Rows from block 6 of a small image classifier, named by matrix and row number. Rows with one number belong to one neuron. Each number is 500 + 40 x the weight over its row's rms, rounded and kept within 0 to 999. All counts start at 0. Numbers have three digits each. After the name is the row's rms in percent of the matrix's.
Before each neuron's rows are labels from the 100 images, of 14976, where the neuron reaches its highest value: "top examples" is what is common among them. Only what is clearly more common there than usual is listed. The data: rendered made-up planets.
# fc1: MLP up (model.blocks.6.mlp.fc1.weight, 768x256), inputs 0-127
# fc2: MLP down (model.blocks.6.mlp.fc2.weight, 256x768, transposed), outputs 0-127

top examples: cracked ice world; crescent
fc1.599 129:452508527499484518544496445506547482539525430480491594465539480559491496508519530518427461490493528418483511486508487553507493500470471463511503484459530562465516473632478584493504475427532494467457533505510457481534502515486556537428524450578505562483459502511536454540485514480528478467534477464499513534583473528584504469527442526480461485546462440447479466476451492495459438519547
fc2.599 165:466475451506517583534458585540595519532444466527452450467509493435542501542560535478483489490429534526529517503512499501471487534477523520562421549486495581467479484496525460441429448493509539507480509500490531519427518454481468465522515523518470509449484468500501516465524496485416551448457491510438419546528474549535571502513481515482510541523525533496532483513448521456400386535467

top examples: desert world
fc1.413 088:511440460512456370486503489507531531483476531405462549474466573586532535519501593479499493470479496537476513509542560514471516509513502498515423492456432429457559493492535500550496480576460493443479502510543513497513471488475483490506475461481551509631459473505504535498485518525476533493523485387503491494517537539500503439524544522475504473498500491524478476477515612442410492485435
fc2.413 086:468522486484458461509519514449460509534508467355542523448449483507527529500527587496494507496548425485461532455530466472471557452487488495487538478517524622479538467470466479523451530467451490460485525570540503449501509449449470528495506559430502484512479523535531484501440419530470538471503496529547499495484579502527432529534452497457553490488554461552468503471490512491405451492489

top examples: crescent; cracked ice world; desert world
fc1.564 147:525510479474481574554440502501567488485494513494496551490479436473504505457440466529585474554492460504476541484550445538477571531471456509512472526478520504479557470619477526575441521493519474473451565500541436511470517539493540542478550535493579474515577509498504542546546497561562514459518425448500496450507487485506523500512521573457479414519483518501465486509514476532445565544513
fc2.564 145:558479458466495504510520504549540512488485489500497474498447446504440486476517565485493469520542495541472541478475459466487464453533521527553527521489428561497461512436505458524496533521513472491514421578481565500499515498529476471522494474498532523486445478485571448548522482483416467502468541559454440537484493526583470539576512496515537575562567484458541562505502509486506510508481

top examples: desert world
fc1.279 106:522479539499478487466488480484508476499565491333501470492504476574494510458493622448504504500485456520519488486443484503526523551484471496475503525509476499520515542528518525495524512551572527422554487488484435458461475515528505519491504457508501491548558510538460513524539537529481500510515427462455517506583494493511448522485517468519475476494439463449557472553472503516446546523506
fc2.279 113:550567567524505523529538470506475469469498515339473517467511492517430520471569517477464438450501582534524565512467490438449515510506525540494524499493479601463481491552531596480533513451573560498517532487484537468496461512500490494495534505578473462504524461512457479497555497608518486496487506503468494492555463494484496501582461495535465473510475562460520490538462499517481531484406

top examples: rings; desert world
fc1.616 141:433460475523486486572496466475503536498508525456577516458531518493461477602505530439519562495535464476479490490488464475557527466512506513504463455468504417469568517439546521579522476599480496456583496531556496503536556517516511513509509464473531518506462492522557537461538497446411528487543500532506491500489481494494432482530473470573512536481517546476464470507521551485499497473473
fc2.616 144:495479486467510491506539437474456534568474491476506510567489446565510536376514592492543436540548536481525573461498483489479508546449543520492442456483429526445515469553485560496491524502537478473458488506539400481479477531544527496449505472508456523419485400472456517553515475452399486559515542497492544443518545524541470509486440458526485484436541497513413507494520525475556436516520

top examples: rings; ocean world; desert world
fc1.278 152:539484497494515504500547460466531499487495535505491528510532478435451544474517605537582520459544502487471456519488491449487422487441510490572516524474514467487581594420486485534502471537482493581481495517512502490498554545466512498519520402561491534485437478544508483497476524532429477436552543537556477513524515492521548479510466557491472503512525565565535480499567543477440462461498
fc2.278 110:506450501533454555476520473502455532524543537434453487567400464476498459493530591533565524422521465509494509478494521441470522451399485487475504488475581597437540501524452486424473551506482473481508496452512542526515501472472503551481480507456506491481548464508443459524489466434451524474446513483445444578526501529517479501497483484501393480503525525522446507514482530479525499511562

top examples: ocean world; rings
fc1.502 090:469506481530485430476458445436493466507486508528448599443500520513435517537524591513519573500466367465515503529455511519515459582499512479525517482436480385461535454484567599514512460574516493489510455457540546435561554511521495478461484508553529458554491444470509435543504514509437506460518504467449499468507544527538430406542534526513521481537539533494494481519528580498487528532455
fc2.502 101:555426476437414530531447463497426544552529486576486511510429515526490480512504618519496439502450478520502552474515500490499503513485436540451512521449493476471514507461447518473468514476497552479492546451509527509503545469483414539491506578464516456489488503434535461539512402501501464475476544505545491549562485500526496489532474471476504547515494474488459540505446511522466484527489

top examples: rings; ocean world
fc1.662 134:460468548451498450488486424515514415480482549588552518473447517505553569458606506518460503467444488506485486508569414524506520497454522522489525515501470471479479539499496514477502430533517522452513412578504548487514450492494487528494436480464515549574466468490510504494601529559459520443467464443542536475555486525441527489509458452478480602538567468495524470456504492544423536466481
fc2.662 129:486553427504491570450441517446474518488468537495479498567429452444504479569483589461473527613474585482562508461511558501482499429494514473561591505476508526509518501443490482470515585491500433534515549450516490485461485553512494483499520451447503498509498553485474518473384478517500390517558455499483519500560554463493555510528520497434503471487493542442520522465469440536478497540548

top examples: banded gas giant
fc1.615 141:470521471478523528463456541482491522523449516476494593533486578471449491517612514422485529484554503546479457501528525547539546481449497497439450406470512536531521549449488501526487431449530530457449381482516490482506472512492506586490461528534504518505563472471517460552458517421496494479478504538446509466491503478482548546529507508469504517493530522422524486530492520522533439528482
fc2.615 168:561440478501456504509481544467492463469486548471507480437533501513439490495493508497476476516412563478468505481481439435394500517519540531566462480511494501479557458477561501421516497434535523524526582490454520506492434503399523430515536520505512521477458515492532499460515565467501465495581479481481451547537536468474487540513490463531540489555529490474527499475528496478467426438492

top examples: cracked ice world
fc1.481 123:507512518460482569468454468490523534546527506559506483509473480505514500604520556481508484547466563451500466503439462494458544477466493472557475601512441464494478506503442449499520529422514483564515490566513533508480520484495504536473475550522509461533528487501470590502517555492571573492470530547556503507591552498412579469532507427489456535510513509492514542509489512563468503490521
fc2.481 142:553478540514531453510438511512470456497436463531477476433516455521536456493548499512546550476562486470553518467531543493484444492520490552449499435465516526488541482471532499439509504506489504469458537450526445517485424539532466525451464486449488530464469523478534486451483477528489476489458482535494482514511461522459507490489493493478473434456496543475504471407487442379463485503450

top examples: glowing rim; desert world
fc1.32 128:586548444497494518516426430463518450513492482481541524444489509481410475566494433583469479495482470536489406527534473553517443502540499491517519504474502502497535550554487515510513454447451533522561492448496577455548458457478509517448465524503520479545498496479556381496516591489456390523501480491437529497492520578514461440493528524473491539537545534496439515468511559419548447574510
fc2.32 109:545493568517477493529457466465462550572496521518545475403552454545526550533516552442506519549454425546510522525435610464474563495470419480509454515455472446481468498499547477465477491554438454439449539552536476566506512539469452534481531534454535482472476450501502605536474431494511486471510522515551540450482488432529458523526500482454555511505517476516476455513480484503520539513456

top examples: cloud-covered world; full
fc1.531 129:452497517472536547521510559513488457553508548495546561520462488484537536442534509564444502459462502443434494520538509465462464531448494472548493495481389491522486597477492408522471481517493499588520429438426558509491481511457446430505510495466497488503546498489588488487547467567507538510430524543528479488528461519454554446500533483523457579498495549506566537554483476494470513452519
fc2.531 135:532537492516418470501437491517421503482496553542430451539487468494509511551554536441501494540502519518526453493474529502521488526478485512396489516490600509514517485477543479480504547478474462469518572526563436528536542538521460518498523519409446513493485469474468495452515551440498419494540531535510460579518543482492452535513489482459499463491438467413480418422461473535497507472476

top examples: crescent; lava world
fc1.55 123:623473495504499467488520441464485438458509485499450567520502454542514529519426568490444516506472480566448546480479555456457535521451496489455450443465537418466513486538541556581425493489486533484444492476546477448474506513506488470519507514460515513484476521470471476491472547509463561476538534439418498510514589512524482533561492430525572565523416486571516475468512459444460432462424
fc2.55 123:511496521502462463525427505449485555463502584464515463516534431491459505478472606596530531459553468520524452475530550484470582478475459472398536420463532536470586501476474449567439515375486494452495514574492490487559530532507539548493493552435477489525482490438497488536506486475544536495503485484470486508543498433481462551480564451455547535507468486494426395428460540482433499496519

top examples: cloud-covered world
fc1.664 134:519528502486487501490471556449505541473522502536533520458555450524445520454558510515550477480399563540506420498474472471537448547495522497475542446452411458510498476534540406473530536483524488483541528487497559457535561471510452548529517564450478495498430449527514531506486433602469503488468502479556478469562509498384491423500477515527474482526507483414539504478518525525425456506488
fc2.664 176:492484521543490494463542438641547540510486498489552531428555489434495481564532513479501554528545520436520511537527518472498542470469538513509510485468530494503559496414521523531540484591453483543465511518529432510449518508438466466503488421505503491512537485439428492425441524452489458529539539469471512452507511469397484491467493423541506486393460586499482492492512438506523489447435

top examples: rings; cloud-covered world
fc1.296 116:544468520483476479462507429445495512476470455475484571511471556443495542490427571515459515503484427546524408487499537455408488531479565503519479478502552446494491497519519549568456548520482553464513532469514525502514535529495488491461508514530497437543479462444434489538514497481419475500516511418444511503546570493638485435491510488612593549479507512545460523451481551471525495488492
fc2.296 128:589523529578488496500465496467458488535552546543532501510457452500471531508548519549444466520533530495510534449507494457484546532443517498449502422517514528527512476491489532500461519500529555478503517490456472459513560484493444555475486536431412503482579462422518493502512439433536434492491484466491461459553540458478528572488563482502509491510499510526525462488456500528515490520423

top examples: full; lava world; cloud-covered world
fc1.129 139:489444366473468576503503521550522547553528503496525493515469530516512462463494563500486512503515499436454502504518479448503447517461433496500455560494407442494530520510479480502490511471564483576579471528532541481521514518436475534519495521406494472525554422465550492584517451559513485470467521475516512543618486513437499487481465522457493549455428518485498465521527488520496494407421
fc2.129 147:529492503560487477616475483538453464503435539537461516591520505510486500544502499441482488549509493518475448484488545440440490556537460546427528468500531454553473496475577472493585520464417461482539512473469489573569508519560518510530486469476510515486513470513470430442472539473558481505511529489569468503427534486484424457549553509504474455535515499486506503445554445534508515528531

top examples: cracked ice world
fc1.325 129:487467528491537496481504488504536488523593536585526571502471541513533533439499524499501502460505480464480516509494446505543491482378559485567454506469487538510536566456482493571502540527530513557494382530535550504559482478496455516466524481490503514515555473505513512520544465510533488462527509499591494476548354536389522486531446516491507543511477520524520543515506526518493504451548
fc2.325 173:530540467480508519507504482483429480450522548505441475530494470512450460514481522488516480560484533499509419439545534509473485515557419531417493514494520572547518433507553483507538530412473490450482554449537444551552495502459507494553541608486495500491526534478505468438530481523510497518524494599478507542467559445502457504485536476438559468517510487434454433426486448459501541481565

top examples: crescent; ocean world; lava world
fc1.423 150:467414513527520500493563471557467446447544520504513479516440562552509566493575531419520538502508574511468480514535427580495524547508484519504533439474424450511514452449499529483500486578537479568482496490545496536504561495454536525526488526449540493466532476562485480516477472514572521487521501444522519466543468559562512565526478522538537467518459503587437542489466463437476519438541
fc2.423 173:503546539561424513493452514508515486521485445474528548536525523434504471390442555470468489518483413582517456476466534519513522504484607420491503457482456471487532554466504477502448484484553517408515519516494486544529451475500499386503422485461552492541428455469438520475505490509498434504496539516490474560560545555484477437532520483527460466545529496506441505530477482550468494536531

top examples: cratered rock; crescent; rings
fc1.352 150:512488547529487468513497450499503433502460480454485477540507448474504461510422525541525463456465554530518525516466543459530514534481513498566485495493495451505496426438519516453526524574435500482537467540505483486493477470537488438470486433545436535555451449465542513472491506459487475498461503453519447545501404493534441434592493526508449489490454518484486466474442446464427496459519
fc2.352 174:465502452501555568496542567570500505465509517498470442576516555507527539491559424482486431477514536479479497537568482503530487484538553514454532514507508314495498489521500460472562460491489497536501517486574470526484506434528476537489532445474506528503550532527463487462555441535494460496429402541489484471488533487470453535467518477462453507553492491487476506497492495514522492544477

top examples: cratered rock; crescent
fc1.699 128:492486531523455435484480473541483453493519487512501525470487485502416542473484438550513484403418558524450452545514529531458485502492511541521481472505485462509563515465459461474471425587530473498523472465509510465471501490580494459464481441469460510512486535488527527459467536582543478516497491466516469525573496543473523581523545541434454503506514491522512453484462425480532464555400
fc2.699 162:566544468552537547480512478526505548480521572554482488557497479522523520545486566465470461579550493448508515467504494471474465466544468498422515512539482431506508496498485487489544569434371526529506537498464524472490519483425451495494510480535502556457527516531440482465523487371442512445531487518473561468393485451535526485461529419536531488507504553513412540510468510546499537461536

top examples: ocean world
fc1.411 098:479448528489454441454454430519507490532489493482483594455485549537519465497564549459506528523456451457501494450409548540532537532470490504520470438473438360476517482507571487474468509525596506499547487433564492461542482514510514501498487470458555477573498485500528491502541526545414488513532463471416472534623559526495420446523483499537493550491516525495470445516467490560498496539462
fc2.411 097:460492514468461459507502471501409497543520492566429467473475549547480488401488552544485505495543525450498518448494482510458515515531475498509504551516492459470556474536441504457526496427602468410440463481502585501536526502540510501524512592528493471506494443522558484519550535529475504462484448499482551523546566514533512447535413494501504545517495493516533560457470487511537450513518

top examples: ocean world
fc1.316 144:474424449504523511515486493494517499477525571493471545525507488513533550493569517537424524443503504547537459570542439468462483518470542481453560428490443526500545588480514445524523436498482535513495431484480472498561453523510548450543546486505488528510528449514466420443460456564564536475493498436501581505514417510479536482556534435441462484503475457503443569500513446526527500481510
fc2.316 166:511571560461453470522505494527486474521516452527485537495451505500494480542419490413511466484497503525475527478468514509497550526502387470482425484502556486518496477453482509533506569464499440481518558518518486505462510431534454560518544482431436519570460509543503535538569440459528491509491537566494404505462549433467465555491453526514529444413518494454518472467487479487499485480495

top examples: lava world
fc1.424 157:486518492487523434479462475521450480541500512508515540540504467469472488507463469521507451495553389569519451498530522464433553553543493517445437527484451500535503508516493500527419454497484497522548433539445518470484535467545481470502491547513550532449506544519539513537480418547472444521515503546545508481597544572599563474526534500520467541537468447538475575553540426439461481463492
fc2.424 168:556532455487435477546490509521482493527482470475513395462448522517531507427503578502538539512486566516447512534481496507544470465458502434560544476535565505471473466460465479475510496527528586491460581494479533551535446571483489539519475450424493459570458442476475457537532551472524561514459591442439495539403446490476475560525492527501533458501541504496508454466442573478496454479538

top examples: glowing rim; rings; ocean world; lava world
fc1.211 115:509447500475483482506478446538492556434475459460503582448531505466494519551608577465505511420444425539499416523521498488523549470486451511494446488497484466515504551410519446545507455515537452449486487505553491499535465501491504519503509533473504605518509475508492507473489414534489492534513557510482483451515479513487470504502488517594529513450494472532505507530499519440472510512488
fc2.211 140:470500523470507577466468411591519452453484556410469515453462452476530499507539554517506485555458479565573528483481467508441569492450535542514471503498481522488518457422448496517509500502454532506528513511482459525428438536475517502472494389460509494495504538490464486534480515423486534510515492513491509507464486564585485474528482552478473559440532514543414448576436535521514504527484

top examples: lava world; glowing rim; full
fc1.556 109:505510489543524512434581411505497498511483437496484468454492510568454456568460559490462517470566484438498489521523487504485561475548517495555444442519469425494478559508474521517491463643529495478539490549549522496508473464578481559467493522548445520495419493479480507468486524479502448470527475477496529521536560516544489525553495589505490457543473528466567508477487564539490505488468
fc2.556 122:507509435469476568495451569444596498515509474480505494472488434529564506449558571451451516551483594526450516461501478516499528485518529505496488474490496460492479560458486444495452501513577565565489526503557525547438516484500460499501530447451455505506512474534469564532558441448490513465458474510438493481562525449431523529503524442532437487533522459456533485527445452518466477505557

top examples: cratered rock; crescent
fc1.105 142:485490516530497425465543463494493437494465478497470535479496428453473523447401462515541452446476528505557473562452543449506472495498496490466476464574472433500471446439481521475478539605435497513551448479524498484528497456511436433478473404556430517544465471445514508496483513466520489461506536419516461534496449466529414508540511510516425486513432494513543463482465440454403487515502
fc2.105 203:479468484509539539570499547568501479466543509553477473583529534483532508502545429516494469505517538480454552496533451555524492484572511538520524475493494304449497479469549435447558489491479526534485525485561470553469513444516475538520528495485534519517503471536474434478518443510475460458464426506451510495446503482455454512425486488433489539539502500497455510505494501544537535491498

top examples: cracked ice world; crescent
fc1.751 100:451509564463488499506463432490512510521480540579543536486507526428551532505438536495500516491498482428412572477493456469462471502509542500534499501491501564442468520628504529481504532535539504578539587515524460535500535498501516504471527476523508559498472505505504538518491541504508397528547525551554494484558420542476506528471424459470467514485503515486471563478471436533502500507582
fc2.751 131:505513479467490542534450585483508470537457448585433408461485457513492497499582541517529491469480516520503499501467520440462482506483474490489473555415494611470527507434474522469488511441526500453460502501458527499426484490517513468494524531494487518547442480505543525553539461472434465451474468477479443535475548496470521517510500521475471534452549545507543423516497483494410433505443

top examples: banded gas giant
fc1.213 109:479514464483516469473471503514498533500546493517489546461503520483514514515474605518551490494624465464491429472510517559515559483473435479568477454445541498530513520559536516543498413414584480459528374481533480544451496530525474505491464459545524608496479496489444514542530471484481477516536514509418493518449452483540482504513515491471535466450550498461492474465477502444537479526488
fc2.213 133:553535492457468551527463517470467455515433523517492473495547462485514509424481524415502544502431513499511556491420469465375472527424501546500536474476499554451540425435511505451530452442457498514485552541539442453522462513497509507529431545486468505392506509489534432444468462484501538465558488521464424519525494524484514484555506441565471554582490509527531445556465439521483404521520

top examples: banded gas giant
fc1.595 130:495565467476589478498451543504494511529459536512487541508527582419478525536539526477504510541600517521500442473515596559501545483415485481404453432427468510552510556469482453533512474528526503454489401502514478488530488512516481555484431566563513502530521485442488531556477514415563456518468509524392492481489514485552485550492545488449462500481543468437538488500474484471545426543471
fc2.595 160:510508491484491524440485498438495505518453505461488495503527484506516513495449530501504552516414526516461552511436501411438446516514535532492488504506549526515508424447596485450527501397521498478502546516475502463540485508455525509525500527485475484425499532476483467538443585524525471486603501506562461527534551488490474515570477516578531479551512507490492446467540451478477447487509

top examples: glowing rim; lava world
fc1.398 125:479488490496508445454567395496476489525458501535515587440536537504500514467577509507483463528477505459524548485493474466467507467461544497473494489461495568446553464526523499564524515496464486440451489522497377464545504493494495525528509489498505622496521424520450535431518575451489509442547485523513529537391485511475443443543460555539532529586512502546449476485454532469441494531510
fc2.398 091:487518494536444563550488503488509521533469482529513406504528486552486509484520616541575435442537508494542551493483508465507524566561493446438529510474413510448531479508524529455566567427419468531477469499509507534485480544527530479453496554484477471429465520500512498516498494405479494582429485460467540492522516527571488532564472420471496483457535522469497456423453510473486492542459

top examples: cracked ice world
fc1.723 122:509538492478474535465459491533490568553564530545517501488490492531490568550524561435529543446475521426506548507503437509529472455468513498526492562481471487507523514491410498519513560511522476573475461576548529519550464515478463547472566499511471515557533476542498566555497516563549559475518538522580468486549439505418522497571476468453422502500466507536480568509515539549486462515566
fc2.723 143:515535509487567533516510484507486422422521484525448407517470472465508449480511516559507474570564530479490423454493471447445508520546401498454510439507504590498490473463547528517495517500443488465458505460490437527503499529516491469520457522429503515425502516543513478458499505505460500504468492522490496525506527475483495482471532456497547471481546552458444474429496484464519509493468

top examples: desert world
fc1.669 115:485488411517521460476478476557476561462446512364445417569438522475509472570511584469505502544493469520537501499483553563404511526521475463443449583437526503506537463542467499551525501546436510493501505452490517482452470483560488488458481512417497443616516487460499510548546484552484475473514431418469477548518594506551521524554543543485516481513531486568486466501496513456492513553458
fc2.669 126:506477491534445526527499566434457537512467442388477514489493511509500535499543548486429539528515511531494522494498516509446469481564504547451488528544471524480532468435530495539506488445478557486503546507503517463470491420443476517461470524470498431491435478467471499450485445464474486483519417475495521478488502490462497521525403510513524515536549479555419452461510483537490487463452

top examples: polar caps; cloud-covered world; full
fc1.569 148:453473504479453548510518552521544479477545477522409550495477498521490515527521528477550452517558489443508499549458458489583517446501479502589504509466473477519490562544509496530557502482505507440454508494481518450525500498536512533492573480461492541470477471430493482556474493410443428468541522421491510544515439508430581492502442504518537556539474493533514563525484577478545513453487
fc2.569 145:485523526504547489612458484542512464470507503559503391525502525615496504509557518485451464500481591470498517489508485457407475486453528474457518485517468487460507475520488538467496470474454442457492508484453448485566517530515479519428491539496475526476456501518469485486588473482546486538412417501459508539463431479461446566562484470506391451417485541489486470503507477531435540561544

top examples: cracked ice world; crescent
fc1.464 113:471548563448486459476442439509502511505461478564560545487554520475520531481434615505459519551513514487457514519472478501502462491543457517565514550454472613486511563587487548520530533501544514549527517540526501533566517497491512530506531542538520547509474464475469509487479463514605477480544500548524502516570430504514499487460455455487459515533458481463519496503514473463451516513571
fc2.464 160:525476505490438568520507599471472472551460470605483411445475453509476462478532534490526476509487515493533502455408504498431457486527488540516437542469512584508500495433495488459480533447498505507482483475432562526415480520504484484505525493479474502479477501525541548497515471468436466436500496483516427539424469584468498538504483520455432529489577555545513451497506526497430427478493

top examples: crescent; glowing rim; desert world
fc1.67 105:575476495526485443506527392473487487495454464461528524490496505482477554451482479480465509452465462532490493473458624453420528527466545477442462469441555454474463510583513564544439452480469530506487480436531483411486478494517520445489476510468475458506430512465444521472455527505470569516498502474447463479507576462586439548527495492527551553506463552550467494459496509430566451471472
fc2.67 115:482522476493502507533384485472516539506465576512534461506485455480511522473549592522476462469529472459494471460519593457496555417509462478447523454456493555497532486416495458574467527479511500488492507529503526473553520489491494528472474504434495488525510472409484506562511486445518517473478509463494486465477544447409434573502521452460563495530506502508451409427496500506474502521502

top examples: lava world; rings
fc1.415 138:446542556456484493446391563559500534515499470533464485499519497495497552444506539475509556543461541487491572480518520494589522474509531465491480584539498559462523499472447522505482485554553475428563530486478421517488462521533554563472505458513501466477550492473508587501489556452552620450519488549519506513557510491431544540555533514486453565552495491519487543470444501572430547535508
fc2.415 130:547507476524521532472515442463504439485558487490415426539530500488501477487503560540462507442535539481489515481454494463479542504545451511495547453473535457496466457449481560466514500443483512434436448461579519514417446511494460464446441493420486466522502469494518468492474478497448443499448517513485532511503510522557493490453507460540520436499504516496463443482520427477538513535451

top examples: desert world; full; ocean world
fc1.449 126:421522552451556552458469453489532457530514563410518479538482518511542510493564543502518552505473445411508466503535494479508570508480476523491508553526458422531489520525512441512461451486510513458493516375556575474497508491562481485502561520409488430485547496470543557531446464481471486528504587501530493460596537527559549496548498486490507520551458550465461543519436495445491483463461
fc2.449 115:568484492530524458513519514489521510487467533523536467466508503542550432455504525510461442509500568527419579513525548427409446524463476575529531500489486494446495491483444488438542514508455531461528495526456540470535558550455507505541481482515489589553478480512539463558476492428448567492551506449536509548456559485494450496539527486441492463535503489485502461495533480506489500584386

top examples: lava world
fc1.614 082:552490421503519520474539428527532528526542537506521469487527500490545485540496511477429465476486520478481431523513459484490435474510472445483484495488459497484470490519482517563528510475565488421422520567562510498491524479524499477522538404453502513470490461510488491451500557457492484508519518460468546467608471553486530550527456581490502504452474502482536494510494533575472519444460
fc2.614 081:484544455493479554528515469518479510519525477508503484515471389524506511522551574505508532531469584516471503501434465482440538459475494519509553420473573446445474521491484535505471497495574475550470492537504537522513541554554529544478433466439483511526522481546480550539542530478484533488471498475449540518534538562486463476541481462577499516439554475528530519564502477463494534521537

top examples: crescent; cloud-covered world; desert world
fc1.432 124:520485479521531510471508439539462544460533518427496488504463581433548538574552571494437514464480501510447494416459404548447447476453450481495501554496514541438543512610470467566513485417467495557463493552431478507477488464547535495494515572479468526447491497435496462493507488468476460487407519464505516495554549540503526487480539523485523511507556425534472501482502512450503453503474
fc2.432 105:537480520498499549493514498429549488578538479520518420426481446559529474489485559491461494556530488488589563494514496402504497554495516471503597474481507445478547511423512501477477548534488466499484538474496517509488539488470509481494521470423428456485438539540560505514500485495486456554466484522531460427515462523540425496564500464559535498498521492531562440469447469562547482531428

top examples: cloud-covered world; glowing rim
fc1.212 108:441488500478489541503472507475529469479453526500443552517503575460551468520575535429509468529573525463498485408532467514524543477463504472502401387459486503529469549504507481476457494396479501413459455512535487438532513513506508550486515547462521515466537472466457436559462522476479513482508506552405509491510540471492534518477530476491581484454563446504538483531497570491558418549486
fc2.212 136:499477495522467531479447534510468513473476585554455523540499511546549470487553524513463475466434524462472490495537463486483509422518539463495518467494520464447540471501484462487516530478516538472534573485506506500486408459500518469456567489432488528455516513437510456505559519504510453533501428456480470528470474500436468581463500474548451517439509485513493502509415490574472494478583

top examples: lava world; rings
fc1.438 079:500450474475481415524480432516468477482557532537463527506559520497534570501416538490497478483435576481478481445479473501475481482398523491577453541460423469506478545585475512549513484461484496480537487468487521479471517530512570444520461475372499534561506400480470544505469511441479493531560527424526517453524488494529567514543492512494490524444488476477479456481480506404450474574462
fc2.438 073:479530479464526434564539451479455498502482457651542481477494518522516570519474561504527564502475521522547520512484492517506534443485514460493492435554512435505470546567490486493503519552548445442489481507531551479454523513500560551471461521417519519466491504472528537542466468461479545522484494469508529449495505482476519522536554558414441529451502493553476487513564462495568471517447

top examples: ocean world; banded gas giant
fc1.667 125:458516448508506520439516513491497380488497486448466502512429530506560467535565480370506493465476530478491518413522426515533485548485453492540453522476460499498515508532457466527481436497422498469528414479529463524423540486476478480470481495481569511454521521461512463591509524492525528508484465514488510496548551497590590522499535491567524496505526495452509564488475582507436438504504
fc2.667 150:467531466533536564380508572503501545477496521500539462531544476493483435503572510537482505481521520469511539426515478492514503432581475461482488576509528542564491452496435538531514481446479517518530530415532507444569436492480504495495557517509445547506461502437518469504550524514552445520551467435586464498490478495407541502480452509558512515520497501470568470453483506551531513536498

top examples: ocean world
fc1.680 105:575465519501488485509549484443518461442463505509467517501499538500485505544530578522462529511483516580494484459509557446453532471443528479499435414481484374465535458480532552567502441535511509470447486551493547499494507544557455456487487541468505483456485514450533497491474518480564536510543525415411538455529526537553394534525509478504524514579453528554526490504495487446492473560400
fc2.680 108:532491576462485489571461443470533479482555526486509465538502444560454471488514540564524513506520482517521467462531508463505509485459478485412552411423565534557534515513512474488443514440541497434476495574483515520498578445560503526487533546390562511517515494430495474476486464462505500514501468478495501499532498465512380550495503502440574488504499507461485490495479574530429487494468

top examples: rings; ocean world
fc1.655 084:423511564454524540471461414510521521510477479487541530482524550509513561570532554478488444474411440482465421504455507470463485547488526503506409477515459535500511540565514457526445511411523488544489466419535543473505517484514464477481492501439515543552441497443495562511440523529473461513527530451408524445577546547504505487486486514419516477476594523488534533455494499510485488457486
fc2.655 071:500549523480497617562517461440413489477479505539452455515468516462498456438496586526529443483529475530518549482488444476457522538498571484427471507491512385481500488523487558479507559464479465525477493494547544506559489493541559522520472524471525449443434521504594449539591495446489543487521472524446576506467531504510470527526459482409454506501573522500493499512518496538504490553511

top examples: rings; lava world
fc1.159 101:547494503491490512528547401484552458491543540482515529427491554478522574497523526470567520505538541464475494487547471577481532458502521519490469426587473395475526452545473498560530520532539514443447440499590553510560622495480503519544514489471514596466525436516415497480487527531482431523532461499495526496533440492395489514513448438520494541490458468483551492488493543412491517479502
fc2.159 103:460534485448556558515506484520588532518465520495539441446511464599524560442532590494464460496556570500517581469503518515442515466460541499523554422490517496494512490481455507533446537439482486507434524531482441492486551552479518511525460493397539504463447423526414551539539489461472524515491512454496527475497501512498514461520523475545448478467507539465475449526458495558466457512504